config = dict(
    arch='transformer',
    model='sound classifier',
    dataset='synthetic speech, music and everyday sounds put through simulated rooms and audio effects',
    train_examples=39062,
    gain_aug_db=6,
    noise_aug=0.002,
    time_shift_ms=50,
    n_mels=40,
    hop_length=160,
    input='log_mel',
    spec_augment=True,
    win_length=400,
    targets=['reverberation time', 'distance', 'source', 'number of effects'],
    num_classes=[5, 2, 4, 4],
    norm='layernorm',
    norm_position='pre',
    activation='gelu',
    mlp_ratio=3,
    head_dim=32,
    fused_qkv=False,
    bias='qkv',
    qk_norm=True,
    parallel_block=False,
    inner_norm=False,
    moe='top_k',
    drop_path=0.15,
    num_experts=4,
    moe_every=2,
    expert_mlp_ratio=0.5,
    experts_per_token=1,
    shared_expert=False,
    subsampling=2,
    layers=6,
    width=384,
    positions='relative_bias',
    pooling='mean',
    loss='cross_entropy',
    residual_init='none',
    optimizer='adamw',
    lr=0.00065,
    beta1=0.95,
    beta2=0.999,
    eps=1e-06,
    ema_decay=0.999,
    magnitude_pruning=0.3,
    sam_rho=0.05,
    steps=5800,
    batch_size=64,
    epochs=9.5,
    lr_schedule='wsd',
    decay_fraction=0.3,
    final_lr_fraction=0.05,
    warmup_steps=170,
    weight_decay=0.2,
)
Rows from block 3 of a small sound classifier, named by matrix and row number. Rows with one number within an expert belong to one neuron, the router's apart. Each number is 500 + 50 x the weight over its row's rms, rounded and kept within 0 to 999. All counts start at 0. Numbers have three digits each.
Before each expert's rows are labels from the 100 clips, of 14976, where the router gives the expert most weight on average: "top examples" is what is common among them; "loudest" is the band of the loudest frequency at the time of the peak. Only what is clearly more common there than usual is listed. The data: synthetic speech, music and everyday sounds put through simulated rooms and audio effects. In brackets: how many of the 100.
# router: router (model.blocks.3.mlp.router.weight, 4x384), inputs 192-255
# up: expert up (model.blocks.3.mlp.up, 4x192x384), inputs 192-255
# down: expert down (model.blocks.3.mlp.down, 4x384x192, transposed), outputs 192-255

# expert 3
top examples: dry (82); band (72)
loudest: 500 to 1000 Hz (35)
router.3:553377419480440539610517530481447545489507532475459461472490519494392458450517518480506584476567486493503459574457489494442615492528442543573515559478390419501557445509489368540495485530551501
up.0:598500531517500449445523554536500447561431500504599481602500500554529524500482449500447383566500556565604432500500425431504500500664451541500557432514466500500500500483446526514517500573433500
down.0:503472554565500500572411401448497494520510561582465434505494585500500453445500614445500482454553500463500500455495543500500527548587466422500573500458545463470483477530523600533519429462577444
up.1:553475497588400500500517500500500473562501418500573390500500544500546556428500407500414434500435587537600441495500500500500500449500381545500500500500499566536496500457488498500500500589405469
down.1:478517500500449427539500435500539472441500562489500529549459534576500484523500477500528474541457533486500500447421500575471500500438525491500520522469506496500500491463500575518506416512512500
up.2:500512500500500500500566500571521536500474482487592493484473500468500504578525520460434500528500500542487470518437548500635460529609500500547500555526363585500500500500443486439584500500407562
down.2:456500432526500500500537500500500485417574500537439471495500504507500418517349538539544474561475500503500395449428500568500504651474554500508479467500563463550500515500541631514590452504593500
up.3:500482500500477500484500500547471398532503458500529552500565425478503500578500500500500500510472546500500500534500454500544536500473487500500547569500500500448500500525500537410500536584456479
down.3:490604500500561500500500554576500500500500500452572589500476483506597500500478364479533434540404500500518500524598500499544428546473449555394500480500631514505500500573491500500528500514551500
up.4:406500500500376513599500444500500423500500519568500493513535428500500511567492423453626500500441516500500382500436524521496483500500525500409468500500500500500465570475399559500484520500491497
down.4:449613569500512500500658551504500500530500500500477479508500500443448424460500500500439422513500472500500500414561500507502448469542500565449498495500500500500457500427508533532517537500500544
up.5:574477501500500550500500516500500500587573500381532524458604500535500467529513556466549500515460566537500500474520500453618439500500513500518500500568404540319500568590497463500500451654423500
down.5:461600500555453500500500508577500500557463500434500425433499500500500591500509384476523500534401500500627444500558556424449509480500492551523564472521500500476500388505435505448372561559462495
up.6:588401453535444598500500551551444500565489442500514476542566577635567500414528388582500469500466555500624500470541474527500542559500500470501484495500428558500553508448563564388647500574447518
down.6:478541499399543479542500483497500500454461500457516502500555444531500435500429498500505500500555500585487569500500500500500500557498593490500539528500500500562500501471500565479578597426500508
up.7:500500585500464520500500500549485528608500515420500460502551547514491492500479500500580500543464464373527510480516502421403499500524563525593531342500565445443440528500586552500469436569477542
down.7:500482422369500500500500424573565500539607440609439500433463425543567525593520500500500517525423603555539505483500514500364387553443500487524561561496563533498463485562500538511440451500500534
up.8:500514480522579386459460510500610452513528500500588423550493500438500533435461439566499523520491657543500474487500550500500449457500487500495590500505500500548506544494556483422501500448500543
down.8:500480500500430560486472463500500546555509470500591545500500560493500621452530518421441492434472484500546500502535564468548500462533480518583500431557500474504500500651500500500500424500404435
up.9:500447610627500562500498482451576514590562435464527615500652500500553500500500493500527433499462500500491533469529500496510464561418574500500457500472500500500500521618492515500446500578500433
down.9:500446500500537481404477481469545500484505500500500551414500469510500549560465500544494500500500566389453571433500504455508500510521474500592458500448523500500500491555534544435475340431599583
up.10:545500500465500500533442484500500500474454500412500500500531436482485500500500472564500549500485441455494473500363538452500533500294500500500506466556500486411515500474500493414525541677573498
down.10:425446492448583511472519478530410500459500561500474519515500494486500397500500447500575539500534411544500421500611438500475551478464500477449486457415609415472528467431550500571492643419500441
up.11:559429500500448623540500500476462542500500500443440540422575520500500497400500472474448512467517456428487500477510454566500500532418507500580472379500392433500500486560500499439496525579500466
down.11:500500500520545419394435561544531415500420538558500558397500439500517462609358500538531517612481440524500527527548503500500441500507500498546549442539554500614500583360500591424435500500588591
up.12:503482471553500500493500535498556466515405414366547542488500500500499455505429470611500356496498548502518500427500565527448490561500472507500568500538523500488471517496557479518451501529500584
down.12:500535587473354500500519500569583421500626571500590473500487500596410500566500544505582556500580542500500475496509500551455529528440445555485500511500500500427500451500500519500480517500484452
up.13:533569522475498527519500482500500462459467524396620416490497496500500564431500518500500428524434659500500500541500618499454471500500435500500547500478500520500510523500525463476465449514523500
down.13:513462599530500463520517563414500500500472451515586442556497500500492500600577485519500602473500573500572484500541500527509537425397504468500492535416500500538441551443522500550435500568449442
up.14:551500516566500573549571500579494531445500538500569500500500493500500513549500543488416509442494500500530475500431485500648463460562500473563500573507399500500465500429420515481500500500439558
down.14:453500437414560444588500489577500553430542570531493508470500500624500500465336560557418523576552450500547433455434500571500608500510563551500520454500526500500527500500504608544584442441602500
up.15:492467501610556538500500471578500466568516428500500500581585292500474518494522441578565500500415401414500603500500425445449571468534498508465581499529489454578463541516500442500534500475466422
down.15:562500517553500500421440540448500548470447485500458509506532508515572500475521511500443540584533500500520500500590500500500443584413469394543530437500552560503487473504604485437500546516475474
up.16:562574589523455463354431430492582455500497500485600500503408525577473500438477500606490344500449527559500481500491537457534467500556503500500500506500500613415521498500523500480521500594567485
down.16:504436435515503480500503500518478456464666450471611355500444500579500500500528489600460505518532500500500500500470487499502464456500500532521500532546494554418550470413500424407501500478525496
up.17:484540453508557477499571478451466503537445442472500500547523500442500488488531500462500497469464613539538468508500500460487501466545473448601433500530500554496505493554497500576526514508500501
down.17:446535547590493542500500500523504468500500422449509546532534643467488483619469489412558510533440534519468477500608478485556535500499530532453500420443438518433500511570547571598500500507505491
up.18:500500500448500500500571491549548546500528491582500494500504500441496470500500431474532500500448370397500586500532569541500489500500500462424500473500541432519461406504453500407500506555501500
down.18:574414498500500559474469637500580397500399528500544444500559469500511500472500478453532500452500574514596500572509500526459500500469587506363454500500500500500537553452534500500433495461500526
up.19:514488525497449511496433458500496500532500550485465581418500500548467500557500466434609500528467500462448473500500454500531500544451515449436500500490481466500522581505402544533461526500543500
down.19:521500500568517500365495563644483425500500440496551453500500510500563544500466434592542500500411500575548500437597528459500493445500394500466527566447572500576473500446500471500500531450500615
up.20:500466502500646500393468500511527565544464597500500491500518569500487500449477466500644500466441542500588524436500510500536458500486500444500500500524553500390500500625500532354523473413500372
down.20:395500517500500535440446465500541472519578462477500500500526646437577484500532495453553500500598505500546500564527526584407588500423516455498435519414498480500440500507500475500392532500500549
up.21:593500412500481500473561500624500432510500432495502500522500535401480500443450320500500441622424548500644500477445500402472564500500500500500569500500530504559500507500519521403500438437500500
down.21:565500423432621575500456406454500572450561500500554500553450542447500601500507500497500500500500500629552500500532568500500440500500542500500435461500345500464500472500606500500541500511419473
up.22:529528490471446500500441546483532500500555422573594488491500500538558500526500476468442431511533444476582464409457500560500500500558503509511500583547333505498500523486497617500500443493417493
down.22:500500500603431500542478482564501408500506500442500500527570514491500562500500526519500489485425463472519500537500500518543500516471494496500443488590577569500500494500539500511537459500523629
up.23:553374523500500529500500500513500594536516500472517469605500650587500492412500472500444504500450465479559450431500481457406486517610543500500506485476415460500482466544500500417607448602472451
down.23:500486429500453545533500625500508500436438424479500500477471472500558395500416500512500567601500441500457500449433513453567565534502684541417434568613522464500520515500500537495500474500554500
up.24:498500583500500500541558500568551457500500465500578500412500500479539516500500450500595553575420500500583523531567513500500500539532500450572500500500591475564557449472587500507576500484500579
down.24:593615520350543552387515528543554592500526540521500479500500554463422550500527592536535435500557558494483500464518500500500500490449402500492459500535500546376465500524649500445500500428536461
up.25:514519516561500540459496509572545404508519473394500500500532342477430473538501500560500510500481500543500457469516448458500563476500500500487514469444500592529500500500515488500503504470500500
down.25:532430500438479500500466535500605511500451478500476500434560471510550542511500407574500500567551522500539500500500528519469500481414525500500538500589563518488467500500503495500425461445552529
up.26:532491500500418442387500458586617479514445420548531500539529518526574453500570505518501395565457500500500438469500565452573500543486500427500441552576500474488551500500555547525648457484492536
down.26:449535430411548445514525433537470568363411515500500463557473500503630475461500550500464465500500500532552515500521640550539493513444444500579534500438500530500554500457500597500544537500576512
up.27:455489488500500500436509498448500471536500500507525519587483542481503500483461500500519491475441588477532500439500500454500500478500477500573500500474477529438503500500578522536494562500541485
down.27:500473559500462534500543515500513516612500404500415500426517631462500470629492500470500461500500484443446410485500505500545547523462470500550467434500533452373566509570604467596516528501584370
up.28:500500500500502560500518478423500539567577400467616468616507500493607508500564454472500513461441579463516473507468579534500442500500500474494500530453500445548601579614486530473500451450545432
down.28:439466600619524500449500464530461497597453456532516593426583500484560452565500500500590500500500500405500427524574533558548534500577451582466500500465506487480500500589500555500529557497500500
up.29:500453642548545500500499500500589456548500500430482500551500454614557500500494588500579437551407442363520541470500434494400500476515500475507500389461440514448500500552515470443450464557542515
down.29:486500462549500500380537500514593500564631476516437505515479510476500500554446500500440487500446438533518587500500458477500502449529584500509363500464500538419429567472497548559390500500472512

# expert 1
top examples: speech (98); long reverberation (87); reverberation time: 1.2 to 2.4 s (50)
loudest: 250 to 500 Hz (43)
router.1:548540461483539473537562598493567392503507445537523465532606453543537507486504395520542412505427630515532491512468447473552443516567488507397523459534513505515480648457488486509479488527458464
up.0:489464500500500487445500500472424489500574500449503549500500553500552505568500488550492500500398500440500434454572552539467507500544500591373500500602502433500532587556500547500500497477526448
down.0:447528500481479611500500500500554467500559484500500452528552500500500500520500500507500589500503500417552602532500478462390499433527585422556535507488500452445500534613500558399529509459446513
up.1:503500500578500500500568504486503500559500500500500597500500540497384500500522500459457500482500432576379557568471500565419596500416500501649489608464461346443500500430500376505454548549482498
down.1:458500473456444562426466527500458434600497500500416500503500523369500544500538416462500429459498617500558444517611540500544501500476500511338500500500550475477612555606500500500546500538405500
up.2:531527500487422532498547500500463535485500500500552516440452476442546456420566500479512659500500500524522527455470465538473526500406527463500500500475591500469608500549487523419537477531500426
down.2:392568500438500518500545500544446500508423486507551500460430458500500612547421470539519499500586530569554457431512554475603412536551545502479549482500613491600513500417423510550500520464500592
up.3:407537466491500523500391399576428473471507483535489500500401567500544458587500419465618500500476500500521450500500592553530500532433534489500500500541618446532620569500706557501548571343500459
down.3:516438598505500500452514401491520500500472552525471552500500500560385441554448521446611484588500435364500502500531500500561469577458550500592514500500500454457465518558475453439550439500500500
up.4:500394424476502533469478545468512558528478512411575504579443500380544543520523500558506500410483544500558500493554482592446559500462429525534549394450601485436487498564510459361500533442500478
down.4:430500500509431516500500588500443516442519402508532500490500561543500500500571415500500500428530554500500424500545500500429541500536375487537400500504557500531500465452455523575500567641468490
up.5:490533584532476500500500526430560546557515500539644500533538485463490541500497605423485452545500545500500500469361500490500500451602440421634416605500359500465541500653419500500560461500500454
down.5:461487511439576500468435432500526500500510488468500480500531571544537557443460500479433500402500535584500549500500461545500504533440538476541502425438500515472500500543576474447499474514500399
up.6:500425550477444485500456500563453500576500517451500484472556470445500520464424446485477500484500538554500410558534445580454545500523456551414500444437641429562524579553500532491445474410500470
down.6:500493432500438477580528492500483446420432500528617292606434465500618500465529400500428368500500500500500432500456510461500429500459500430500526596492494580567570578406500538443574500540500500
up.7:577500413500500479500479500551480622500500560500500500500482515436468488500497474500500458547587368577466556500500500500433553529504511538503440443513463546486503285500461500500500506505452549
down.7:552467415500500384438500596477500500506386507500468443500500387390500520478499500500497440525389500529500456503500470464500500500558500446484500500470500500500507500500542583542500424500513500
up.8:419569487520527496417498553579389443481441500469500500500500547500596510528444396530500358506467536453515500426576500547541472595562540597361500405541597500500500580500673567500583494468500442
down.8:500500557453488487450500499500526500517500564481545556468500425520508421460464578472553550553500440463425563500402440563500484500393618434500458483560500528448413498470500581500526391500544503
up.9:500532445510532447378602569550513485417458433493638500571500493395500500529498513500453388527438515479574557521568536500557478467595466500561543550504459588500500500500558518468500420501448500
down.9:530436422449500422454500500500500533426461500500458500447500513546500531445470430500475468500434500521500426575500519414449518468500500500444594389473556445516438471500500487469470500455486500
up.10:500500440516525617534420574500500598538573500412399500446432500566557459500509573446500500505579464588545577500562500508500550471513460500458500421437519479498634447500598522544524499499426541
down.10:418500518500487500500500500527566549500500444500500499578500488431500500439500508561492449519452472515500539469500500526535450443480518508500500506539520427386500490496500474500393457489500549
up.11:500500536593500507500500534446437560548500500395500500500565385500428514500520568517400529592539500527474552450500500504514500518425452527500446509566545500474484468483539524432526513468500500
down.11:494471500491404425500473472606472500500478470557579457574500500500485505500425467562500500595500500500555463500376544500502500509508553503500500605590500478500500500390500500500550500500500583
up.12:439500500500451520500448500500500522548528500471389476489500504561455500540441358500500524431568487451607413449500480492419500492500477500501500500500591392500489500541500582421500459458500532
down.12:500589435500522500482562525565571392500479500584580402500553543559501500530622446500500437465427638500503500500452459500508500500565453539500417500500489558435535604390468550560541529610500560
up.13:521500511478469599462399396500506500500622500500500474448480528504388500500500411512505583514566500518462500500500500532500484500453500500511477494379500417500500497546526462500504476500499500
down.13:463582500500536500426543523487508409552462419467491578520567524347500489538489500500500442468408593500500500416557491411500376500514500500500472478523500543424550608564538500500469475518432493
up.14:466572436424547449401531463453497500543475500500531534518541500323550523500500493500500500454520526526577546424509568504500492467446438500436500451500500500416487553500500530543448497500369472
down.14:515603500500520408490494500567561500410500549555500580500432436500500430520442550482500589554472448486514538658500480500544548458563548576500487477500500439637478500370463462491434447435618559
up.15:470519563500573501431522587477500537510493484500643407592500500408535538500500500458500413474433531558556500500440500530570459472519381500601500641478376627512450474590430512488529500551486500
down.15:617498453372599500500500509421431543416542558455500417429442500500559526395453469532448500507563545572453556500500557541510547500438493413559543429577500456500447455510500602452500563540535463
up.16:464512500506446492416439500500511500500589500500500496500453500435483500518500500460500592480602369500500549537500500458510500498427555569500500429500587412495501478565500476487438500500495565
down.16:510535592500500532551500544463561468576500500500546557500572500355464430528482509500500500517477460440527500463441520500555561518500591437439477500483500543386499635500609500454500393526455452
up.17:453501562458500458379410369523439500492500490474500530500361581500547500495500426524596500499386552545555478581591500558524472500368500502410566394500654500517563561579500500388460500463566449
down.17:500500533383429500472513361500524521452545544537500493500408446595500398471500500500586591552431601415500532500500500500500465571500500442572569535500508500558500533500451560456409462392551458
up.18:500496500500500500514446554500500560534500677380500446496500394529397511500449500500500521539500500489487503435414468500500500551427435500548421506545520513500500486500499551456499562470509590
down.18:465450496500458500500500500579500444485483500500557500544500500500500500557407487599500547500456446482487500500396583488495500557473500569534500536500500500483546543454500500500500449438500557
up.19:459422500466554481446500545500395500504482564500361484531500572500524508500510553572614575500500448522574500473646548500534502546500483542447500399500605482500508567500722435500567500324500504
down.19:413407568471377500513385337456479490500519502500595500562476500501487553526500522571610530441400483427500500500478597500500550442482562397500565500545396467506466551500500500500525527500507500
up.20:480464545424533500500471426500526534562537521428478508546484500389502500500500551522585500500521528489445538500448470468494546459500441472500508500413440500495556455631489541500515477436510430
down.20:378562456500507500545524578456529473464549488603457448500514586451427500573508524538496570448500622620500523563500559500561423556511534547500559500500618471500500500409600516520500500428606500
up.21:500530558500476570500500364472457436519500500500511550483579507500500485517551469500500500474431514436426510500508467500478500495503500500395375500500441500500500500528459568378522500597500500
down.21:542594500413625416500500459500539643413584589500506569458494534437500500446500604545500535586586500552453500550500500482580498500479581458500500416542406500567551452403530500435500422501500532
up.22:548486500500514460416525572491535554500500487500649423594500483500547530489450529500500382443437578500516517500500500515500469467578418474630486597549355620500500500537500496500547500500500515
down.22:500414411386500500463500500500460533500500531607526500500412594500579500414465432490450500459550500579453449580521540560421500476439500495554591430476531485521500409450487552429531500500504445
up.23:500471487531506570500438500500500532540522676390489413500500500494373527433500571526462500576500500500500473431418515551500500500420420451500439537526500500481507500536500472457527515466527500
down.23:500499500500500460535513500582450465430534500550627500500500490451445500481416510611430516500469500526519458481500500500515552635511599500500601500577463511500538500500405580500498468500500500
up.24:516500534524423534529478500431500588477522500451459436493436623601555553500447476495500525445482500590535500464631600469506500530500501595517463376491541480500543519589667508616500547505572445
down.24:485502500445605500450427578441500472571453522520501626513500453500500500500418500479439520540442500468500545500484521470611539500455500456420427481487500500549500468548500524558537550467534425
up.25:610438531424465456434502546582500613581586500456525413527500604500523500327564470435500448500500466605546589499500593568432549442530526439542500461410403524510482443440565500423495531546453506
down.25:596566459412574471500551500454500440500556500510500362570546458402500532510525500539458502566500494500395461500500402500529543393494500500500547424462558500500549452500496453500462446500500433
up.26:500469563578500542500462424500462535500549500500423551500500500442518519500516463500551500516414522471500480411563511538494507541500500559455453354500455345441456515532500500402500393564500500
down.26:388640365500544500398500443383510500464524500472567449500466500500500525502500579495429482500420550544471500464500529500500486500423466488500561500507471559500500463558409500500535500500434487
up.27:500442500455499545500543439500500455500445546465578621500500500500500500500506428500500548386469417500559500500577451546500500500572500540461626492528561460555473572492588500500472512510565500
down.27:384445408500418560564558442535455500515480467500568466487500588588500500500505443595432515518500618545567462520528562500500465500500615540452500562503500576530500581500500586554500546523483591
up.28:460484496538443533500500549516475425603496586500500500524448512488473500500396556590582604544500539500500410465439504500500500426555362507500531500500623592492489583500508484436500500500504557
down.28:476513493527500538500498500557397389500559455543478500500440489464469563500455500500430413500482535585587500453550500519498500500579504450531594500550544532564500500500452500456500500507431500
up.29:561500458500500446368447558500500500459523464537500432541500521462547560500420500579553395530345565500629447468661461500500500421586408469571540579500363536518478495491558508500487444526555500
down.29:500469446546500500426566500572435477414500494527500496500430559470500415459457445500444378567500523560489461500500536527475518507500500500593500472548503495516464500402500536500470563500496500

# expert 2
top examples: everyday sound (86); short reverberation (66); reverberation time: 0.15 to 0.3 s (56)
loudest: 500 to 1000 Hz (38)
router.2:404492592494525520456469448482535549546464522450491518437431549514572467478484576499503487498477442406508496461567614512507512505456520462561511460513524537482443462625609564479514501467541476
up.0:427377500423483570500500466362494535500456500500464491500462511622491500445519458583543586495500457429536430611500500525385500518330571553376500415428607437467486500542456500500462583547533423
down.0:565450500408617500500430584537539500469500483500500544500500500552530484456500472595500500544500418419500500500500486423444500569490603511500476377500525416512445450518500500435500455500612506
up.1:500500548500598407500609500500576545511577499530581536494500452440515455442500544526513372500441438491412523458500500500560500500500500478441500500560500508540449536510500500500524428500511500
down.1:433500453391500512500561446437421605500560455460517544500492584524516487464513500500407453435500571542563523420555450439500474478402500465500564407375557386456433451539544512580548487500423488
up.2:425500444467403500515474408530500500480500500608475478500500550500488520540413500500574500500364500456604377585507561511500500539481619521489630464500550358500500506448500535494497500465524424
down.2:585500439472524515576514500563509547591565500500421531524567466500431500513451601536431472567576500500433510500473480493558574500490528500500500500584501521433494568461608447515500503513505441
up.3:500381475511476619599515445500587388500556463535584518569500500629457538506405440555557540490500491442462507535478434500429490514609567500568561501510500500500462532500453500485468397500500500
down.3:600521468420471552482500467567500500535500572500416446500562500534469562455500534547500518500551500500374500441490500425440620562543500500500500455500500500500500524509468572523500436500462455
up.4:653500500501560500456559448500538487585515500450500584521562500497500469489563500574525424500500656500428554480500500500444499489466500500500500440541500486500528537510495500500432500500486459
down.4:427500500524500500510541440548534408500500413541418500500557495501435500536596475416512557482437513573500464562496453493500473427500531501341452500458500470500525572483500530506410444534410500
up.5:500500500539391500645543408500500427529500497500656477584583385500468552569535476500538571500506500449473478557537463470516424542571454472577603610500500395570500524437419484529418437432418500
down.5:499468575592410414532443406535500454589496508457499500567518485564435500500500500500469552544500500500467546500500525500479434500500500454469570446553500531569500551500509500500500412533545556
up.6:553526500523500600529500574423553476542514491439500488500492500481556472525509483428463500563500500499557476497450504478504524457541411563554526560520465500551525419500437465500434530429421514
down.6:452500468584443457564487524500500423500500556510592496585500447550463551475417498463474560598505453413478528414500596562508459500544469449617559553531358500570479476381425578500650537500570583
up.7:485445610551500425463592439593429536531504500431504500563572500433567500500428600500580371498422460500377455500500579534583600549471454500500479474447500537522500563536609500462528569500500494
down.7:549500453500533540500500560453439574616500539463472516380591526652451434474500379500454538517500461450588500396550373527500601500500534475546578381500520412493535450544559406463454500426515530
up.8:500500500487500602498500500411500471435525455475531446563500449433500485500542421383500500488500570512500517441500500444537500500580476469484475495541445446539590550500500500484557500500323496
down.8:500427410500467379469512461552497479429406469593500526500440401407500557615480500500559500623419449445586589500561500461463448513500558500500561532524461500500440446414500500450500521473594590
up.9:570365500440500500570504491500471569540524500500505480500541436598500561500524476562500636445537424425544500500425500507369605500500500500508533368459580428486500500555500426451469507558527500
down.9:611553427489500410455500475583570500500500461641543520500420500521495540500427419500500459500521442487495579539554527500426433561519500500500460512561463498594465500495501500452500429500537568
up.10:512592439500458516500634589552571436528463487455610528536500500500520453536565441573472500550562557500479500468421535500527500554527500543412457500586448537500555555421500439559476537555378468
down.10:500484500500418537596471423500475421500500500549502586500476500548500480543533500500551544448429576500447500609572533551517560502500460500500500500500522443454500463506500463500529500577460421
up.11:535500418478500500511584561537500468433462543500511539580456472500500500552499506500573523496440490480491452591497469553500500551530578519390638435528500535500477476407487500447425545374500454
down.11:500527464440500444500500514418523549564500488500503466425574510500500501500550500516470617500500500500500500556484481500458566530407530500440548424522500500500466482604545491567490605500426390
up.12:500500420414434500546500500500500506500500500569500481617524500500500500452500371500500500500443600464500438591451500459393510541500500462500500456489500473500534500389398471500500578500513500
down.12:523557500500484500500458500516419500500595458356500522500500550513500472500476575500445416526500409500525500456541469500491500548419500500497491500602553469500588474500615500500500574476500380
up.13:447463414527599612494541467462583522527571564493500493614500489602500592468389474397503476465500461500514582479428482500480500430500500466500492533499500409472500532500500579500380500481493551
down.13:477500500572500467490475435504467407500511599487544510578500500582500518575500614536437500530500500532412500500440455469500543488499500500572556585461500500462500500404500569522464463424500579
up.14:590500523509547500440643520594511500436500529572527500624490499500461461480504554407401405542500451579425500428477490517571421500588486500500496500552500527486468511523484578500543449466468500
down.14:500633497491500464543601551405452543500500500458515500542485568500500446500500500500500540424630565500459500555500500536557440500500500505400500452500500558497442452500536500500500510451500437
up.15:484500473496416460500594545500441543429500546525453501527505500496500500556500464407525536545482572474500398586480500473489500564468474500500556448500579500518535478437499414552486571417500545
down.15:500459486414497472500439483464556535551500453454473576324500426515500499446453517587500544577500456472505559540421500500500564523390632470534428500500502500515482500562477500500497532490500453
up.16:687549433591542500500541598500475556480544520450415458500557500509439486380532540410425506564516500593500523485496500500500445500500500500484445411500500516461540500500517534500500435524392531
down.16:463500483500500500500510502452475537440432540617529500553461444520379422610500500500500556476578500500500575427457500567500500537500463445500513500433599563500407491500500426497500500381476571
up.17:515443500471397500500605500476500500466423509547500523579582473495500462442500453574594417591408500449500500542500579500500500500457570453382564500493595545515451450500500569474500500500500500
down.17:500500552417460423458444602378425486500500540500495445385462500500500433476415518500500500500544575417500500552473523514554500553441588591487434391545539512406510478500591521500500500528528360
up.18:518516446500471475441536451569570500536500500477500472500500422321567519500500424450561465489418588433500462511500487422564523413418500437462465402500544500500554603465562451459500405411500570
down.18:553564500476520544525591559627500449500517500427470500460473531424479499533528500480539445500502559500600500500573451491569468584500467518500557461569548484515507464444552454483500535464428556
up.19:658512449610500474500500571552500500436615520461500461612500469444500489394500500500417400464509479589500537500429439516500500500500461500503442438509500500504454559500534565500564500561398493
down.19:493500500511500500500500480564526582500514580500473633500532496435500500515500609438406500500602514500500500442447468500500500500507492436500490500500500541585500458475499456613428613500494518
up.20:557374500526500649500478500473500510520518549500524524596500507670406475403517513578500607480518461500516561547499439430393521496500511500500530544451427463423466507500454415405477409514459445
down.20:596500422509578488436529500500500500500489500500500458524502444500500569444500458572500436533559399464410595500459402432393494468500500404630417564542500527500441500428499500500500422602500501
up.21:500421500537434615500500583557471500437570523500546435551500500466500519483500500427500589479500500500500455548512500470470449500530542496394483500500500500500500500432512500500522515419394478
down.21:440448489407570500500500468438601505448508600500486586510487456455503582482450500500521587558423415455476500480500523500501417535529596500418500524382500426500520398500494492514440354487500496
up.22:500432491478438446497554529500515473455416500503513500500507517485509459569500444500500504542414564469501352573544546510500500500492476574407608500500585437578484500432497467500473545475500517
down.22:500500507515568450566500543521508500571500528500420554405576500535420443500452613593539593534540456433494554503396437500544500565500591484427430416500562508500460500507500524531499551500551500
up.23:500500433553500590466500474507500514464500529485604477500597500500576495614511496437568500470440500470619439500460472500557535445500500423498564500480500500536435573500473500398498381500500500
down.23:512538468576510532476500500500500454500510495529500500478500512457500477500540561500500500542500500650500500435542500500500522488500500494500490500500500500574500462386500535546491500500475582
up.24:424431500469500534504471526536555498517603514500500500410518500500600500551441507500617462500432551424500464560500555529507570520466500540541500550529441448481500500560511551483500500500514478
down.24:527462543500500490500589572500514436459500535418532419412500470500471415614500530508418500448553562601527443433562433500500500396551505500570393500500500494563539532396500500500482459580515611
up.25:500439464529500480452552605500505373451514551440577518496566500398500562481477441500500421500500500500458495536457492518500500579557503439406450456569477500558500500390500500490500500592469546
down.25:476500540500500478498466460523435418468516510556442554500446562515544500487500415463522505463452450508439459500583544581516530545472542511500559447500473490493504507520500444480500560528564381
up.26:500412452491543595500500584500447599500555500466441416462500551500500543431473428407459519466500536500540500500528426423473452403547532492500406472452443399500540537422450500440500423480356500
down.26:447443500500473492409546379580437462433500547571594464500458529447500500590500500500488536500500500500460522500435500500482451500455500477617500500547501500528560507500441500500580500516554500
up.27:500500363529546500476600534464500500500465366500586559520587527494517524506500500500479405546457612558591575500500500500491500500493472491549484460564484559463513500500535427509376524500443433
down.27:488417568422457622552540488458492500500450500500463523459500500548537491500500500500500457426443599500478434500500529500528500520563557500430532489500496466500534545500542495457495533613376375
up.28:509500493538500623526567500571500441500500500389562500500555394377462500620552462445523500500532440455508560513500500399500404500500402434592500563500500463500493500500422541574399427433500500
down.28:437414500548525434500500414530578512464538575588539569500500465571500518434354522496471629500428500500584500500466545599470465511543500446500573475500581466500433465464500616446500409436500486
up.29:500500474557416617500481487524551435500545532500545539405588500500460500547558538567531649546490434458456500540495440405487500451500474447500500542467459470508489500488431497500500500538468574
down.29:457500500535463500555500492468541502500516620575500492642500468580500500514426503506500502458500498434462493413462470500445500500490500360500500501446415500481500492455429500431500500573500454